python train.py --arch="transformer_decoder" --levels_per_channel=6 --vocab_size=217 --bias="all" --tie_embeddings=true --warmup_steps=540
Rows from block 2 of a small autoregressive pixel model, named by matrix and row number. Rows with one number belong to one neuron. Each number is 200 + 20 x the weight over its row's rms, rounded and kept within 0 to 999. All counts start at 0.
Before each neuron's rows are labels from the 100 images, of 14976, where the neuron reaches its highest value: "responds to" is what is common among them. Only what is clearly more common there than usual is listed. The data: rendered landscapes of hills, water and sky.
# fc1: MLP up (model.blocks.2.mlp.fc1.weight, 960x320), inputs 160-319
# fc2: MLP down (model.blocks.2.mlp.fc2.weight, 320x960, transposed), outputs 160-319

responds to: sunset; red mesas
fc1.335,242,202,181,229,205,176,207,193,188,182,188,162,214,200,206,225,233,214,207,200,198,198,181,246,187,217,200,211,200,208,216,149,205,205,162,218,190,235,202,170,184,185,169,227,186,188,216,191,224,235,191,197,225,228,203,215,193,229,191,182,183,169,185,179,213,185,208,193,209,200,244,188,242,208,206,212,182,182,207,166,182,174,206,194,220,178,178,217,245,194,217,187,198,236,188,208,186,214,202,191,219,188,214,195,198,204,236,222,219,197,197,220,227,223,204,193,226,175,190,175,207,213,209,206,217,207,184,207,182,193,209,213,180,221,188,212,237,187,209,189,151,195,215,271,200,199,208,183,189,207,229,228,200,171,166,215,204,193,220,225
fc2.335,180,171,214,196,202,211,179,183,233,214,203,210,171,224,208,184,219,197,210,246,193,186,230,158,182,195,188,200,198,227,194,207,193,180,254,220,184,199,193,146,207,215,202,182,214,177,204,215,188,211,189,197,202,201,264,216,180,191,213,184,147,183,225,197,232,160,216,204,153,208,188,182,215,203,198,205,201,223,207,201,196,212,169,220,196,212,188,198,189,201,177,201,177,182,187,175,202,223,171,206,195,202,213,179,228,170,198,215,207,179,192,169,158,202,207,210,181,211,215,159,246,272,164,197,183,221,218,203,195,203,204,196,208,235,205,135,194,196,201,207,197,195,232,197,220,213,180,194,187,167,236,201,185,206,197,195,188,190,200,207

responds to: snowy peaks; sunset
fc1.366,190,221,235,205,204,228,216,179,190,205,194,210,214,205,162,213,232,171,203,203,202,182,213,186,179,214,232,233,230,172,200,183,174,201,194,182,241,174,207,168,202,228,204,254,175,177,167,194,198,206,208,167,158,214,197,227,177,202,161,237,184,190,197,193,204,222,180,194,203,158,229,198,157,211,191,208,206,186,197,191,268,198,201,205,238,197,196,201,230,183,211,188,203,233,205,207,192,251,215,210,216,195,194,213,197,218,213,184,204,191,228,232,227,193,213,192,208,219,198,210,205,201,200,178,157,240,207,234,248,212,195,231,176,210,229,239,225,208,190,209,194,227,200,210,192,209,194,217,213,241,206,198,192,197,197,185,219,213,195,208
fc2.366,160,228,241,238,197,222,162,188,217,184,207,178,216,186,199,214,199,204,188,162,202,225,189,195,211,217,190,204,203,217,180,214,181,204,201,225,180,201,214,266,251,224,205,188,228,210,236,192,230,182,180,207,226,200,182,200,194,172,208,169,204,178,224,216,194,164,243,225,199,202,203,213,183,204,214,215,174,182,205,218,227,218,235,186,164,211,211,212,173,178,201,196,184,161,211,184,227,153,207,215,220,173,234,187,212,216,221,216,196,207,196,193,207,180,186,198,200,187,196,196,210,208,199,191,202,204,191,174,205,212,198,195,191,172,170,187,200,203,188,206,230,138,193,197,197,208,215,212,192,210,183,203,192,206,202,202,188,195,186,189

responds to: snowy peaks; night
fc1.178,221,176,189,182,239,244,210,167,210,198,176,188,195,167,205,213,194,232,228,181,167,173,215,226,197,197,227,203,192,210,200,191,191,175,186,214,191,250,193,235,257,215,205,170,204,208,196,189,194,205,200,205,206,244,231,211,178,180,216,198,197,188,203,222,246,197,169,235,186,212,196,174,219,194,199,182,164,232,212,170,215,193,182,186,217,236,179,216,221,214,204,226,222,220,199,219,195,185,197,200,177,203,249,226,192,214,174,173,211,227,184,169,172,223,192,202,172,186,205,219,189,201,163,204,171,191,174,191,200,177,235,214,176,207,212,209,224,191,178,210,184,200,168,189,183,200,233,182,193,202,216,196,188,157,187,194,194,213,164,195
fc2.178,222,193,195,190,206,204,204,227,184,234,179,198,184,196,268,166,173,194,174,201,185,192,173,218,157,191,155,210,226,199,201,212,200,161,208,217,185,225,216,173,203,187,176,149,213,218,212,189,217,209,197,232,243,164,206,151,204,198,203,188,188,188,210,178,227,194,200,176,208,181,199,205,209,180,221,110,210,175,235,212,239,193,196,214,182,201,206,224,161,208,208,227,196,196,242,218,186,216,230,171,176,206,200,182,192,173,178,182,191,234,179,192,215,203,174,194,193,183,168,178,205,222,202,229,196,179,200,183,192,190,197,203,222,204,194,203,244,186,207,170,180,200,205,171,219,207,218,205,221,190,190,188,207,168,206,191,237,200,188,210

responds to: night
fc1.566,222,228,202,207,235,240,223,188,213,234,194,205,169,154,201,177,212,199,208,216,168,181,214,172,166,191,238,215,197,172,168,183,192,204,170,140,176,204,211,194,198,231,198,193,201,191,197,211,182,215,198,184,204,207,214,212,175,198,190,235,210,212,215,206,231,195,207,210,182,200,209,190,160,200,197,192,209,187,171,171,199,182,184,199,212,247,178,209,186,196,190,218,180,222,209,164,210,196,193,240,209,183,233,174,182,219,168,185,210,183,220,181,237,213,177,216,203,209,224,201,206,215,182,200,191,194,186,252,215,177,218,223,214,215,204,186,200,208,225,180,179,194,208,209,204,202,203,206,217,181,195,203,201,197,194,182,242,178,186,180
fc2.566,227,209,210,175,206,182,195,194,184,217,214,233,228,197,195,175,228,182,227,198,171,186,223,176,196,234,220,200,216,182,186,185,201,191,182,204,178,187,203,168,190,218,198,235,184,227,202,209,182,226,195,196,179,185,184,247,177,195,196,210,191,226,214,205,203,220,209,214,213,166,188,208,178,218,206,204,229,179,196,192,207,192,215,204,180,201,177,155,218,213,215,191,213,172,193,197,212,198,185,224,226,205,181,172,176,250,215,189,212,176,199,229,163,216,234,235,197,196,196,194,239,227,210,170,203,177,211,255,155,163,204,239,188,202,210,169,194,156,227,212,208,208,196,226,176,199,230,187,225,175,201,235,205,215,198,210,248,169,180,193

responds to: noon
fc1.613,233,184,184,228,214,191,195,189,183,182,211,195,189,201,212,245,183,216,190,173,182,207,197,227,205,206,186,228,196,190,182,196,216,177,195,187,162,233,205,178,225,188,190,189,173,197,195,214,182,219,198,206,201,209,150,176,197,199,193,182,209,190,228,236,211,142,164,222,177,214,200,211,242,184,196,194,177,219,191,203,211,220,215,208,187,205,185,233,253,202,251,198,249,216,161,204,236,208,199,221,203,200,213,197,207,201,207,203,208,171,205,212,189,214,193,185,243,184,199,213,181,200,178,183,206,170,204,236,233,152,223,185,192,227,166,187,205,183,176,225,190,207,163,211,183,187,218,186,204,186,211,249,233,163,174,204,199,226,197,184
fc2.613,223,209,224,223,202,177,180,198,208,181,208,220,199,183,215,184,184,245,193,178,194,223,171,191,195,153,182,195,190,191,191,194,208,214,183,209,184,183,208,166,220,209,223,188,199,206,194,197,211,245,201,210,190,181,193,224,175,195,215,192,196,230,193,205,203,147,161,186,240,221,185,196,190,165,216,165,207,210,193,201,209,220,210,230,182,235,214,209,219,216,232,200,212,222,225,209,206,188,215,180,189,184,187,185,181,201,190,201,198,210,245,216,212,222,201,228,208,198,198,200,184,148,200,181,215,224,215,177,219,192,201,200,228,193,185,197,214,219,235,205,202,189,224,190,232,180,219,195,196,184,219,215,166,206,186,213,211,160,213,196

responds to: overcast
fc1.100,186,218,227,187,164,170,201,190,200,178,159,228,178,207,209,214,224,246,199,249,191,191,187,207,208,188,238,234,218,216,224,196,173,175,169,198,201,185,192,205,198,188,196,195,201,187,207,226,204,204,219,189,172,191,187,212,201,205,202,200,193,196,228,216,203,213,204,178,221,168,211,182,206,207,237,210,228,193,190,188,218,163,187,173,184,206,186,179,174,226,197,209,219,171,191,167,204,186,183,224,215,206,182,224,213,178,198,224,177,185,216,195,178,170,210,195,209,171,191,203,205,194,201,160,218,184,189,186,210,206,217,197,207,181,214,203,217,179,187,171,190,240,207,207,177,204,181,216,198,166,233,211,195,186,243,209,180,216,180,149
fc2.100,188,231,227,197,188,196,173,200,178,203,214,192,153,164,217,251,184,217,205,197,194,186,216,176,203,196,199,199,198,223,204,215,218,184,220,199,185,192,195,188,208,177,220,221,220,191,207,170,212,221,230,224,245,223,207,189,226,173,205,180,200,196,215,184,201,201,215,195,225,171,197,207,199,190,221,221,168,232,213,216,200,194,185,210,220,208,169,174,211,167,183,225,213,206,194,179,177,190,211,171,188,231,219,213,236,207,184,212,184,160,192,204,187,230,208,200,209,192,203,227,207,171,235,182,234,173,225,189,203,211,151,202,180,184,226,178,191,262,218,176,181,197,181,201,182,200,157,208,182,192,230,205,209,199,192,200,218,185,191,199

responds to: snowy peaks; overcast
fc1.3,201,232,235,206,208,183,206,195,206,197,177,198,205,183,171,220,215,213,210,249,185,193,205,182,194,206,198,222,202,183,152,173,172,197,200,235,156,231,174,200,195,212,210,183,200,205,170,195,219,195,189,204,181,236,216,203,195,211,218,200,204,173,184,235,219,209,168,226,193,200,218,195,221,206,181,180,166,228,206,200,206,190,202,208,234,201,198,249,196,209,189,202,203,245,201,191,238,195,189,230,210,185,239,218,162,190,202,186,212,177,167,213,224,181,230,184,242,209,183,194,196,208,194,193,192,184,201,177,227,178,198,199,172,207,206,228,194,185,180,190,197,191,209,205,222,178,182,183,214,237,198,182,207,207,222,179,242,243,191,191
fc2.3,206,207,199,196,192,166,220,213,202,197,197,177,194,219,188,206,186,225,203,180,214,184,194,225,210,198,142,184,196,190,208,195,205,188,189,198,221,193,184,236,194,175,207,188,190,208,202,212,186,190,205,199,212,203,229,207,190,201,203,190,218,147,169,190,217,176,200,179,215,200,163,191,218,184,150,172,203,221,217,237,162,165,189,222,209,224,204,176,201,236,177,199,210,210,209,210,196,207,187,209,229,221,196,199,210,185,213,211,137,233,173,161,166,198,211,208,188,215,183,199,198,213,210,202,223,229,236,194,191,208,163,170,170,175,221,212,211,232,213,191,223,228,222,176,200,157,172,197,216,218,198,189,189,187,219,189,207,211,190,183

responds to: water; noon
fc1.421,232,224,188,243,196,227,204,193,224,200,190,189,208,188,201,175,202,256,206,189,193,182,192,222,179,198,216,185,223,204,189,205,176,228,208,186,184,188,180,187,212,221,205,200,236,193,203,155,203,186,157,187,227,175,199,212,182,193,234,239,213,203,192,184,214,210,198,176,191,205,213,188,205,198,232,191,149,224,167,199,192,200,209,187,209,191,195,190,196,170,193,180,204,170,190,213,220,229,181,202,193,221,153,239,183,221,189,165,192,199,205,239,208,214,203,191,190,197,177,215,175,205,163,199,218,204,207,212,196,204,229,244,194,197,184,203,192,244,178,182,184,206,181,159,182,161,177,167,174,197,207,209,219,186,209,231,199,230,233,232
fc2.421,205,216,204,183,212,213,171,201,215,193,246,237,198,229,175,206,235,237,213,181,209,189,202,218,192,189,192,213,194,197,204,187,203,171,192,190,185,208,193,192,203,221,208,168,184,192,217,174,210,196,187,217,207,222,198,207,203,180,214,199,212,186,176,168,213,219,166,183,185,202,205,197,200,201,222,205,219,212,209,206,219,165,210,175,206,202,207,217,179,171,208,221,175,163,184,198,170,225,191,221,212,230,220,216,214,228,174,208,171,179,240,233,217,228,189,195,216,234,181,205,182,145,203,163,230,182,182,211,178,205,162,191,191,153,213,144,225,259,208,190,189,192,181,204,193,210,196,189,163,198,200,194,240,225,211,179,152,214,208,204

responds to: night; sun or moon in view
fc1.83,219,182,225,223,198,225,183,145,211,166,189,224,210,201,212,193,198,189,183,171,163,199,200,214,172,195,224,202,197,170,202,200,188,192,203,225,215,207,207,189,182,208,215,217,215,202,188,212,225,237,178,213,215,225,192,217,208,177,155,198,184,197,222,198,201,207,169,188,195,209,191,212,189,232,202,203,232,183,210,200,208,199,184,168,227,211,200,183,218,215,210,186,198,224,177,178,160,243,200,221,194,223,202,189,211,204,188,164,228,181,207,204,216,211,229,185,223,179,235,221,195,186,185,217,228,199,226,212,239,184,224,231,208,269,229,235,215,202,180,235,201,207,182,222,178,199,221,192,210,223,211,227,189,148,192,206,222,254,227,191
fc2.83,190,161,197,176,203,185,136,167,228,213,222,218,171,226,209,220,193,180,199,194,167,193,176,200,166,153,203,185,198,204,184,239,216,198,229,181,225,182,199,191,180,220,189,186,184,224,220,233,182,209,225,219,246,190,217,193,219,201,185,207,212,207,204,187,187,203,175,170,206,219,163,203,177,207,181,205,206,196,222,219,203,237,210,193,199,214,215,171,193,207,178,169,207,194,200,203,194,201,179,198,181,227,169,183,202,222,178,186,217,199,209,192,208,199,185,191,195,204,203,213,195,134,184,205,179,245,232,183,179,212,174,200,235,187,203,191,177,199,222,193,204,202,200,163,187,182,227,218,207,201,192,209,185,205,207,233,179,197,207,206

responds to: sunset; snowy peaks; red mesas
fc1.658,206,208,242,232,213,191,227,167,145,195,188,166,180,214,162,181,191,217,185,205,194,199,239,215,212,195,201,183,223,200,145,185,170,177,181,163,226,153,217,163,202,225,215,197,190,188,242,193,269,186,191,193,170,197,193,207,204,212,178,183,212,196,196,199,189,206,210,232,185,205,192,185,196,212,189,190,180,191,176,238,170,208,202,212,191,198,199,229,184,193,169,208,208,193,216,198,205,236,176,162,186,241,211,226,187,208,183,201,202,187,201,195,227,224,205,193,223,185,219,202,202,219,171,223,185,198,211,185,248,179,217,205,182,219,196,199,241,192,221,163,213,207,204,212,238,203,205,184,207,208,210,231,215,196,197,191,191,184,238,175
fc2.658,213,216,232,216,222,203,171,192,179,217,217,225,211,224,159,221,197,193,223,188,216,179,225,189,201,190,224,186,219,230,171,193,179,182,219,220,209,223,204,200,246,229,200,192,198,196,191,201,202,186,200,168,176,199,187,207,204,199,171,206,234,221,246,199,212,208,213,199,194,168,183,209,209,206,163,168,180,156,189,203,180,203,203,183,217,210,206,197,206,188,186,172,221,218,257,220,190,187,198,227,189,195,182,213,187,216,194,227,192,168,227,207,208,223,179,206,221,202,224,185,250,197,163,229,210,187,181,203,192,180,223,222,218,179,234,179,190,163,215,236,223,210,176,209,171,202,181,218,212,220,197,211,199,200,166,219,221,224,174,217

responds to: sunset; snowy peaks
fc1.399,171,195,184,159,218,216,218,216,213,178,200,214,187,210,204,249,222,176,180,197,165,160,199,224,219,204,204,233,228,183,202,195,195,217,189,190,198,186,187,221,137,178,199,204,172,181,214,206,189,191,186,200,215,251,209,196,212,194,184,250,216,187,193,232,183,239,159,217,191,213,187,209,241,232,184,200,171,225,202,175,213,198,183,195,225,210,222,254,228,209,234,205,199,226,177,198,208,190,210,226,203,199,201,202,188,187,222,200,212,196,189,188,178,183,205,182,208,199,198,210,179,236,201,198,234,226,209,206,206,178,188,201,159,234,204,213,273,213,211,198,174,196,204,198,190,191,180,185,231,240,199,191,214,168,183,209,189,219,198,182
fc2.399,175,203,246,180,202,224,198,210,214,225,191,203,176,236,209,223,206,183,221,205,233,212,197,171,200,217,195,193,224,199,206,196,185,237,194,215,185,170,203,243,208,196,203,164,192,183,177,198,199,206,190,218,223,230,177,204,205,217,202,221,229,191,258,209,202,209,171,209,195,207,176,201,201,195,164,193,177,215,212,194,233,212,196,202,203,183,207,202,190,183,223,178,218,224,202,215,213,183,207,209,218,156,191,197,199,201,209,207,186,198,208,224,219,162,200,217,175,192,233,219,189,213,183,216,171,264,203,198,213,186,144,196,167,201,190,200,208,181,195,217,212,200,194,195,167,202,217,222,208,213,194,213,176,208,211,208,197,183,168,199

responds to: noon; snowy peaks
fc1.33,218,221,189,183,181,203,219,214,187,214,185,194,210,234,185,178,193,202,202,179,192,212,210,186,213,229,209,198,155,211,204,196,165,173,182,201,217,178,196,210,196,213,194,187,207,176,182,176,203,212,212,227,211,212,159,217,195,210,183,223,220,193,185,184,174,193,171,200,219,209,224,197,178,219,207,181,234,225,186,236,231,210,175,186,181,194,197,164,247,197,188,200,192,168,220,180,193,182,211,159,207,184,199,227,185,212,191,218,218,201,182,241,195,205,208,165,236,224,220,205,190,193,190,204,236,192,213,204,208,206,220,177,197,206,202,191,213,189,171,224,168,191,197,210,185,210,229,221,233,229,204,232,203,178,183,172,209,215,202,215
fc2.33,208,190,179,209,209,191,230,177,204,210,194,183,200,186,202,182,160,211,200,179,204,214,202,192,217,191,173,215,215,207,234,202,208,198,181,204,206,178,198,173,226,198,237,194,224,226,165,179,193,203,191,189,222,196,167,205,151,177,192,205,189,203,239,212,222,174,202,217,258,177,169,171,233,194,189,176,192,189,237,179,208,176,216,215,228,230,222,217,173,185,219,198,188,168,195,178,226,181,255,181,237,208,209,219,219,190,188,220,211,217,213,207,217,201,181,174,196,192,198,202,209,197,204,210,159,174,173,191,165,208,217,228,202,217,181,202,217,182,173,211,217,207,214,189,196,210,174,193,195,200,186,129,201,187,201,215,167,240,192,223

responds to: noon; desert dunes
fc1.765,193,184,185,181,240,188,210,217,196,201,190,174,185,194,205,226,233,175,144,197,201,189,192,213,230,189,203,199,192,206,213,182,223,192,194,196,197,198,219,172,168,211,189,213,232,200,235,205,220,224,195,205,199,224,221,177,178,213,186,215,197,206,246,190,201,197,165,188,206,196,185,178,191,205,211,180,194,205,198,188,222,203,164,227,236,203,186,189,202,183,210,226,164,192,196,231,186,212,212,205,178,205,212,176,182,158,218,169,231,189,197,235,202,205,211,174,194,196,221,212,176,235,221,228,222,196,171,169,215,211,216,186,211,215,232,193,183,175,207,204,188,238,151,185,182,201,196,208,227,180,215,216,230,217,200,176,177,237,195,183
fc2.765,211,196,223,182,206,203,191,249,193,194,199,216,202,181,188,189,229,198,195,201,222,218,191,210,217,210,216,228,204,178,197,165,205,204,219,182,154,204,212,192,226,214,179,198,177,202,206,214,199,234,227,230,178,217,223,209,215,236,158,215,181,193,197,217,170,210,170,210,191,209,239,231,182,218,218,195,217,213,154,207,202,191,184,220,192,229,221,170,224,218,203,210,207,223,234,204,220,207,183,194,219,180,179,206,172,189,223,197,163,189,158,230,208,203,191,234,183,211,212,169,191,208,201,158,204,220,209,233,197,192,174,198,219,217,147,196,208,205,216,211,183,186,186,232,197,185,197,220,253,225,187,223,236,195,184,185,221,164,201,188

responds to: noon; snowy peaks; red mesas
fc1.47,203,213,215,209,189,224,207,212,169,202,201,194,194,204,128,194,189,194,166,189,183,237,200,221,216,196,205,211,212,191,207,224,203,205,161,181,191,183,172,185,214,214,182,223,209,184,182,217,231,206,195,165,190,207,201,195,199,204,177,196,240,200,253,205,185,176,201,238,169,214,204,193,174,169,216,206,210,182,162,210,222,170,181,216,218,214,199,198,234,207,203,201,215,192,236,236,202,173,201,186,157,206,198,230,195,230,187,185,198,209,213,193,245,222,190,200,198,172,192,211,195,223,194,214,191,205,222,207,213,194,206,212,172,211,176,204,181,210,197,199,211,224,170,197,198,214,204,191,205,193,232,183,215,200,187,211,173,176,165,194
fc2.47,192,181,176,178,179,186,224,184,208,204,227,198,191,197,179,218,237,205,193,226,195,185,184,181,228,187,222,195,228,181,248,191,175,192,245,187,222,199,206,196,216,189,195,220,187,205,192,204,219,209,217,181,199,180,180,168,205,227,211,232,136,172,200,191,219,229,202,179,233,211,195,228,187,176,219,213,188,171,194,230,200,216,190,175,231,193,212,218,217,220,210,160,230,164,233,191,196,219,204,194,206,228,199,158,209,194,174,209,210,150,176,213,215,180,189,172,190,229,234,197,216,210,181,176,191,203,210,171,182,189,176,180,194,221,238,226,232,181,211,199,215,188,200,204,212,197,169,199,233,224,198,195,255,175,230,206,227,258,206,208

responds to: noon
fc1.378,186,185,159,223,209,184,185,194,178,233,187,174,222,209,184,208,195,216,203,191,191,187,212,217,193,210,201,192,186,221,187,232,216,192,191,154,181,203,200,209,227,208,206,181,243,183,233,198,219,200,191,217,214,230,196,177,216,218,198,183,209,196,196,198,200,176,192,186,201,205,219,172,216,193,194,163,203,207,188,215,158,196,194,235,161,231,203,192,214,217,185,231,186,204,164,207,225,192,195,191,184,190,206,252,200,221,221,204,222,207,216,203,223,212,183,173,200,194,195,205,182,220,176,241,207,181,228,202,236,175,209,234,211,199,197,203,209,212,189,204,180,185,215,192,189,205,186,184,188,192,216,227,217,151,195,193,182,158,189,229
fc2.378,171,180,188,209,182,198,178,197,212,180,203,158,239,204,183,216,203,207,228,231,243,208,212,217,182,210,174,165,183,176,200,195,222,204,177,196,201,162,192,206,198,212,200,212,185,202,172,149,216,192,193,215,202,203,186,206,208,218,195,202,204,199,197,173,166,210,202,198,190,182,230,218,176,242,204,217,220,200,203,202,185,195,160,185,165,143,193,193,219,194,198,212,214,230,163,262,189,202,195,191,208,168,196,195,207,212,242,215,198,212,190,203,215,176,192,207,199,201,201,199,182,213,209,205,253,207,227,196,236,148,196,216,170,185,156,227,171,210,178,184,202,192,205,216,189,240,194,220,185,203,184,181,204,189,200,187,189,172,214,225

responds to: sunset; purple alien crags
fc1.319,152,206,201,206,235,172,205,209,190,186,193,179,235,209,213,210,216,203,192,203,201,174,207,186,232,215,187,188,208,220,236,224,202,167,202,179,182,269,194,153,209,204,193,194,203,201,233,220,213,214,183,209,172,211,136,181,191,207,201,180,203,214,201,202,202,196,189,199,194,196,191,183,209,194,213,170,188,177,175,220,217,224,213,192,218,217,193,232,183,232,203,187,170,213,185,188,194,210,188,165,192,212,190,205,176,224,204,177,215,198,196,192,226,223,203,177,206,205,191,192,192,222,178,186,227,217,193,230,210,207,204,202,206,218,206,245,180,175,182,199,172,197,157,181,182,216,183,186,218,181,211,184,262,209,201,184,167,201,213,214
fc2.319,192,193,174,201,220,178,187,196,193,236,190,194,185,154,196,214,217,184,170,199,201,159,182,182,178,200,178,186,219,245,201,215,218,157,213,183,205,226,216,208,191,218,222,177,232,180,182,205,175,209,204,208,197,225,208,177,205,190,226,143,173,185,210,183,217,197,214,177,179,202,221,202,193,183,205,209,167,209,195,183,219,203,214,204,219,220,192,216,186,158,221,192,177,192,195,209,196,195,209,217,191,180,220,189,227,201,187,197,201,242,165,204,231,180,199,198,204,189,207,200,206,230,205,234,183,197,182,184,184,206,212,220,204,195,183,219,210,241,196,243,171,206,176,180,187,226,185,195,186,199,196,199,200,196,211,216,164,214,172,170

responds to: night; snowy peaks
fc1.380,219,167,205,228,196,229,253,186,174,205,198,200,172,165,181,223,203,211,152,181,222,201,206,222,198,190,196,230,123,198,203,205,206,190,173,194,220,194,201,208,189,164,227,195,209,167,186,220,225,201,215,195,212,206,205,207,203,229,156,216,193,202,248,194,172,164,180,192,217,218,235,185,222,223,235,177,214,186,182,212,187,233,177,192,199,238,202,218,194,189,227,221,206,159,217,187,204,181,206,161,176,210,176,187,176,171,184,220,226,194,206,193,185,224,212,154,222,168,193,220,177,198,198,192,209,210,171,216,217,200,224,204,198,213,207,170,215,222,195,211,162,188,223,206,199,188,177,206,221,210,196,211,214,203,172,212,225,216,211,216
fc2.380,227,203,193,194,188,192,222,210,176,175,221,184,204,191,194,175,180,190,196,190,188,202,147,205,211,210,214,210,186,174,189,227,195,216,185,169,219,205,202,188,182,215,192,214,199,207,191,180,210,235,236,211,217,170,183,214,173,209,188,217,190,208,213,178,209,176,182,146,232,175,220,184,211,203,187,188,216,229,207,219,198,196,224,179,219,209,208,178,205,178,207,220,208,201,195,180,211,192,224,190,202,181,213,201,193,220,235,236,211,210,185,215,211,206,214,189,226,181,194,192,197,188,185,201,184,182,207,183,173,183,196,235,226,226,185,193,198,192,183,197,184,225,233,195,185,190,194,255,207,207,194,171,186,182,209,197,191,177,199,234

responds to: sunset; purple alien crags
fc1.42,200,200,216,195,202,179,191,221,198,192,196,207,204,209,188,210,220,202,214,200,225,221,199,173,174,206,211,192,179,199,171,196,188,188,193,174,162,204,193,207,156,241,202,207,207,185,189,217,215,232,198,202,222,204,196,206,207,186,181,171,225,179,220,200,179,213,188,181,213,185,211,205,218,190,153,189,209,215,191,212,203,187,169,167,197,193,168,247,216,221,207,230,215,204,234,245,189,192,205,196,195,169,194,192,201,230,221,174,226,180,206,198,207,246,213,187,222,190,215,193,197,214,159,233,203,183,234,184,210,190,196,203,168,204,186,203,155,190,190,217,197,201,199,202,215,201,191,187,209,214,194,203,209,182,154,209,239,217,191,203
fc2.42,217,209,177,195,184,183,204,214,183,221,193,175,185,243,204,217,203,205,212,222,217,204,176,194,206,217,189,198,153,198,247,193,194,207,243,219,212,226,193,174,222,191,199,230,184,190,175,200,217,225,206,208,206,242,205,179,227,215,213,205,203,186,215,192,227,231,206,204,222,229,216,229,173,179,213,236,202,213,187,209,199,197,160,208,228,176,200,159,212,197,204,193,187,163,208,207,198,177,231,174,190,207,225,198,252,145,201,206,214,205,171,222,246,201,174,196,214,213,215,180,198,215,207,214,166,208,184,241,193,182,203,179,226,222,195,201,214,219,222,150,160,179,185,177,187,202,199,215,225,180,173,206,172,176,210,195,185,238,209,200

responds to: noon
fc1.138,210,170,205,240,208,174,202,221,190,220,167,199,192,201,165,192,216,202,145,192,174,204,204,213,226,181,221,206,179,169,186,167,183,191,197,185,198,176,196,183,153,195,198,199,231,190,250,188,213,206,188,198,184,205,201,184,203,214,182,211,167,193,228,196,175,197,207,193,216,190,187,187,191,165,231,187,211,215,168,206,222,188,181,240,207,209,209,170,211,194,192,250,238,200,204,219,224,229,186,166,203,199,203,178,183,180,167,185,210,177,197,230,245,214,183,184,230,210,220,189,197,201,205,179,196,197,216,184,259,226,220,202,206,200,182,182,183,188,181,169,239,235,187,225,220,193,207,196,216,183,202,227,214,195,216,185,215,187,227,204
fc2.138,189,194,178,190,206,196,151,190,213,168,196,227,190,198,184,213,203,194,210,171,156,170,213,223,182,223,225,194,187,197,185,194,235,179,223,214,221,234,172,211,232,217,150,226,197,206,170,201,152,181,216,203,162,218,203,204,217,187,229,171,211,181,190,211,228,217,217,216,146,221,233,244,167,170,212,202,226,203,194,198,208,203,202,192,186,226,199,166,198,201,203,176,224,216,195,205,185,253,196,213,189,188,196,195,201,205,202,153,158,208,204,176,195,179,225,237,207,200,184,190,203,175,187,195,210,223,194,245,175,184,194,207,199,227,199,200,188,192,183,197,169,237,159,207,199,184,232,211,200,189,192,238,231,210,177,212,234,196,186,204

responds to: overcast
fc1.393,162,195,212,209,183,194,217,166,251,218,156,206,199,223,204,184,227,162,193,203,213,211,181,168,195,204,198,167,193,218,215,210,180,187,185,199,195,198,221,201,178,192,209,208,204,218,183,194,205,180,252,184,232,208,188,183,196,199,217,190,205,190,199,204,204,184,176,174,200,206,199,184,204,211,193,220,179,175,186,227,191,217,216,185,173,221,223,178,208,163,198,202,215,197,186,207,192,194,176,170,196,181,221,204,199,186,203,196,206,198,195,204,190,222,181,208,184,185,240,187,218,220,191,223,193,210,216,207,219,195,205,175,244,202,196,228,224,144,214,182,209,167,148,210,186,234,215,186,191,191,216,228,215,211,189,229,214,203,248,209
fc2.393,192,182,233,200,184,200,206,191,249,222,216,206,177,189,178,188,186,212,180,182,204,196,205,185,208,191,208,179,194,216,238,232,175,203,215,208,201,207,203,213,220,228,201,221,195,181,178,189,194,188,199,219,226,203,183,190,182,207,225,220,188,194,202,181,211,231,191,214,198,208,205,167,228,181,178,189,215,212,207,196,168,198,212,186,171,186,211,192,187,169,207,203,173,200,191,173,159,206,212,186,197,200,186,229,203,178,193,242,205,212,210,215,220,243,212,220,154,203,227,210,194,216,211,217,216,200,220,219,220,205,152,188,209,176,166,213,185,165,199,166,206,215,203,193,168,210,198,161,209,218,223,196,234,204,165,198,191,231,194,190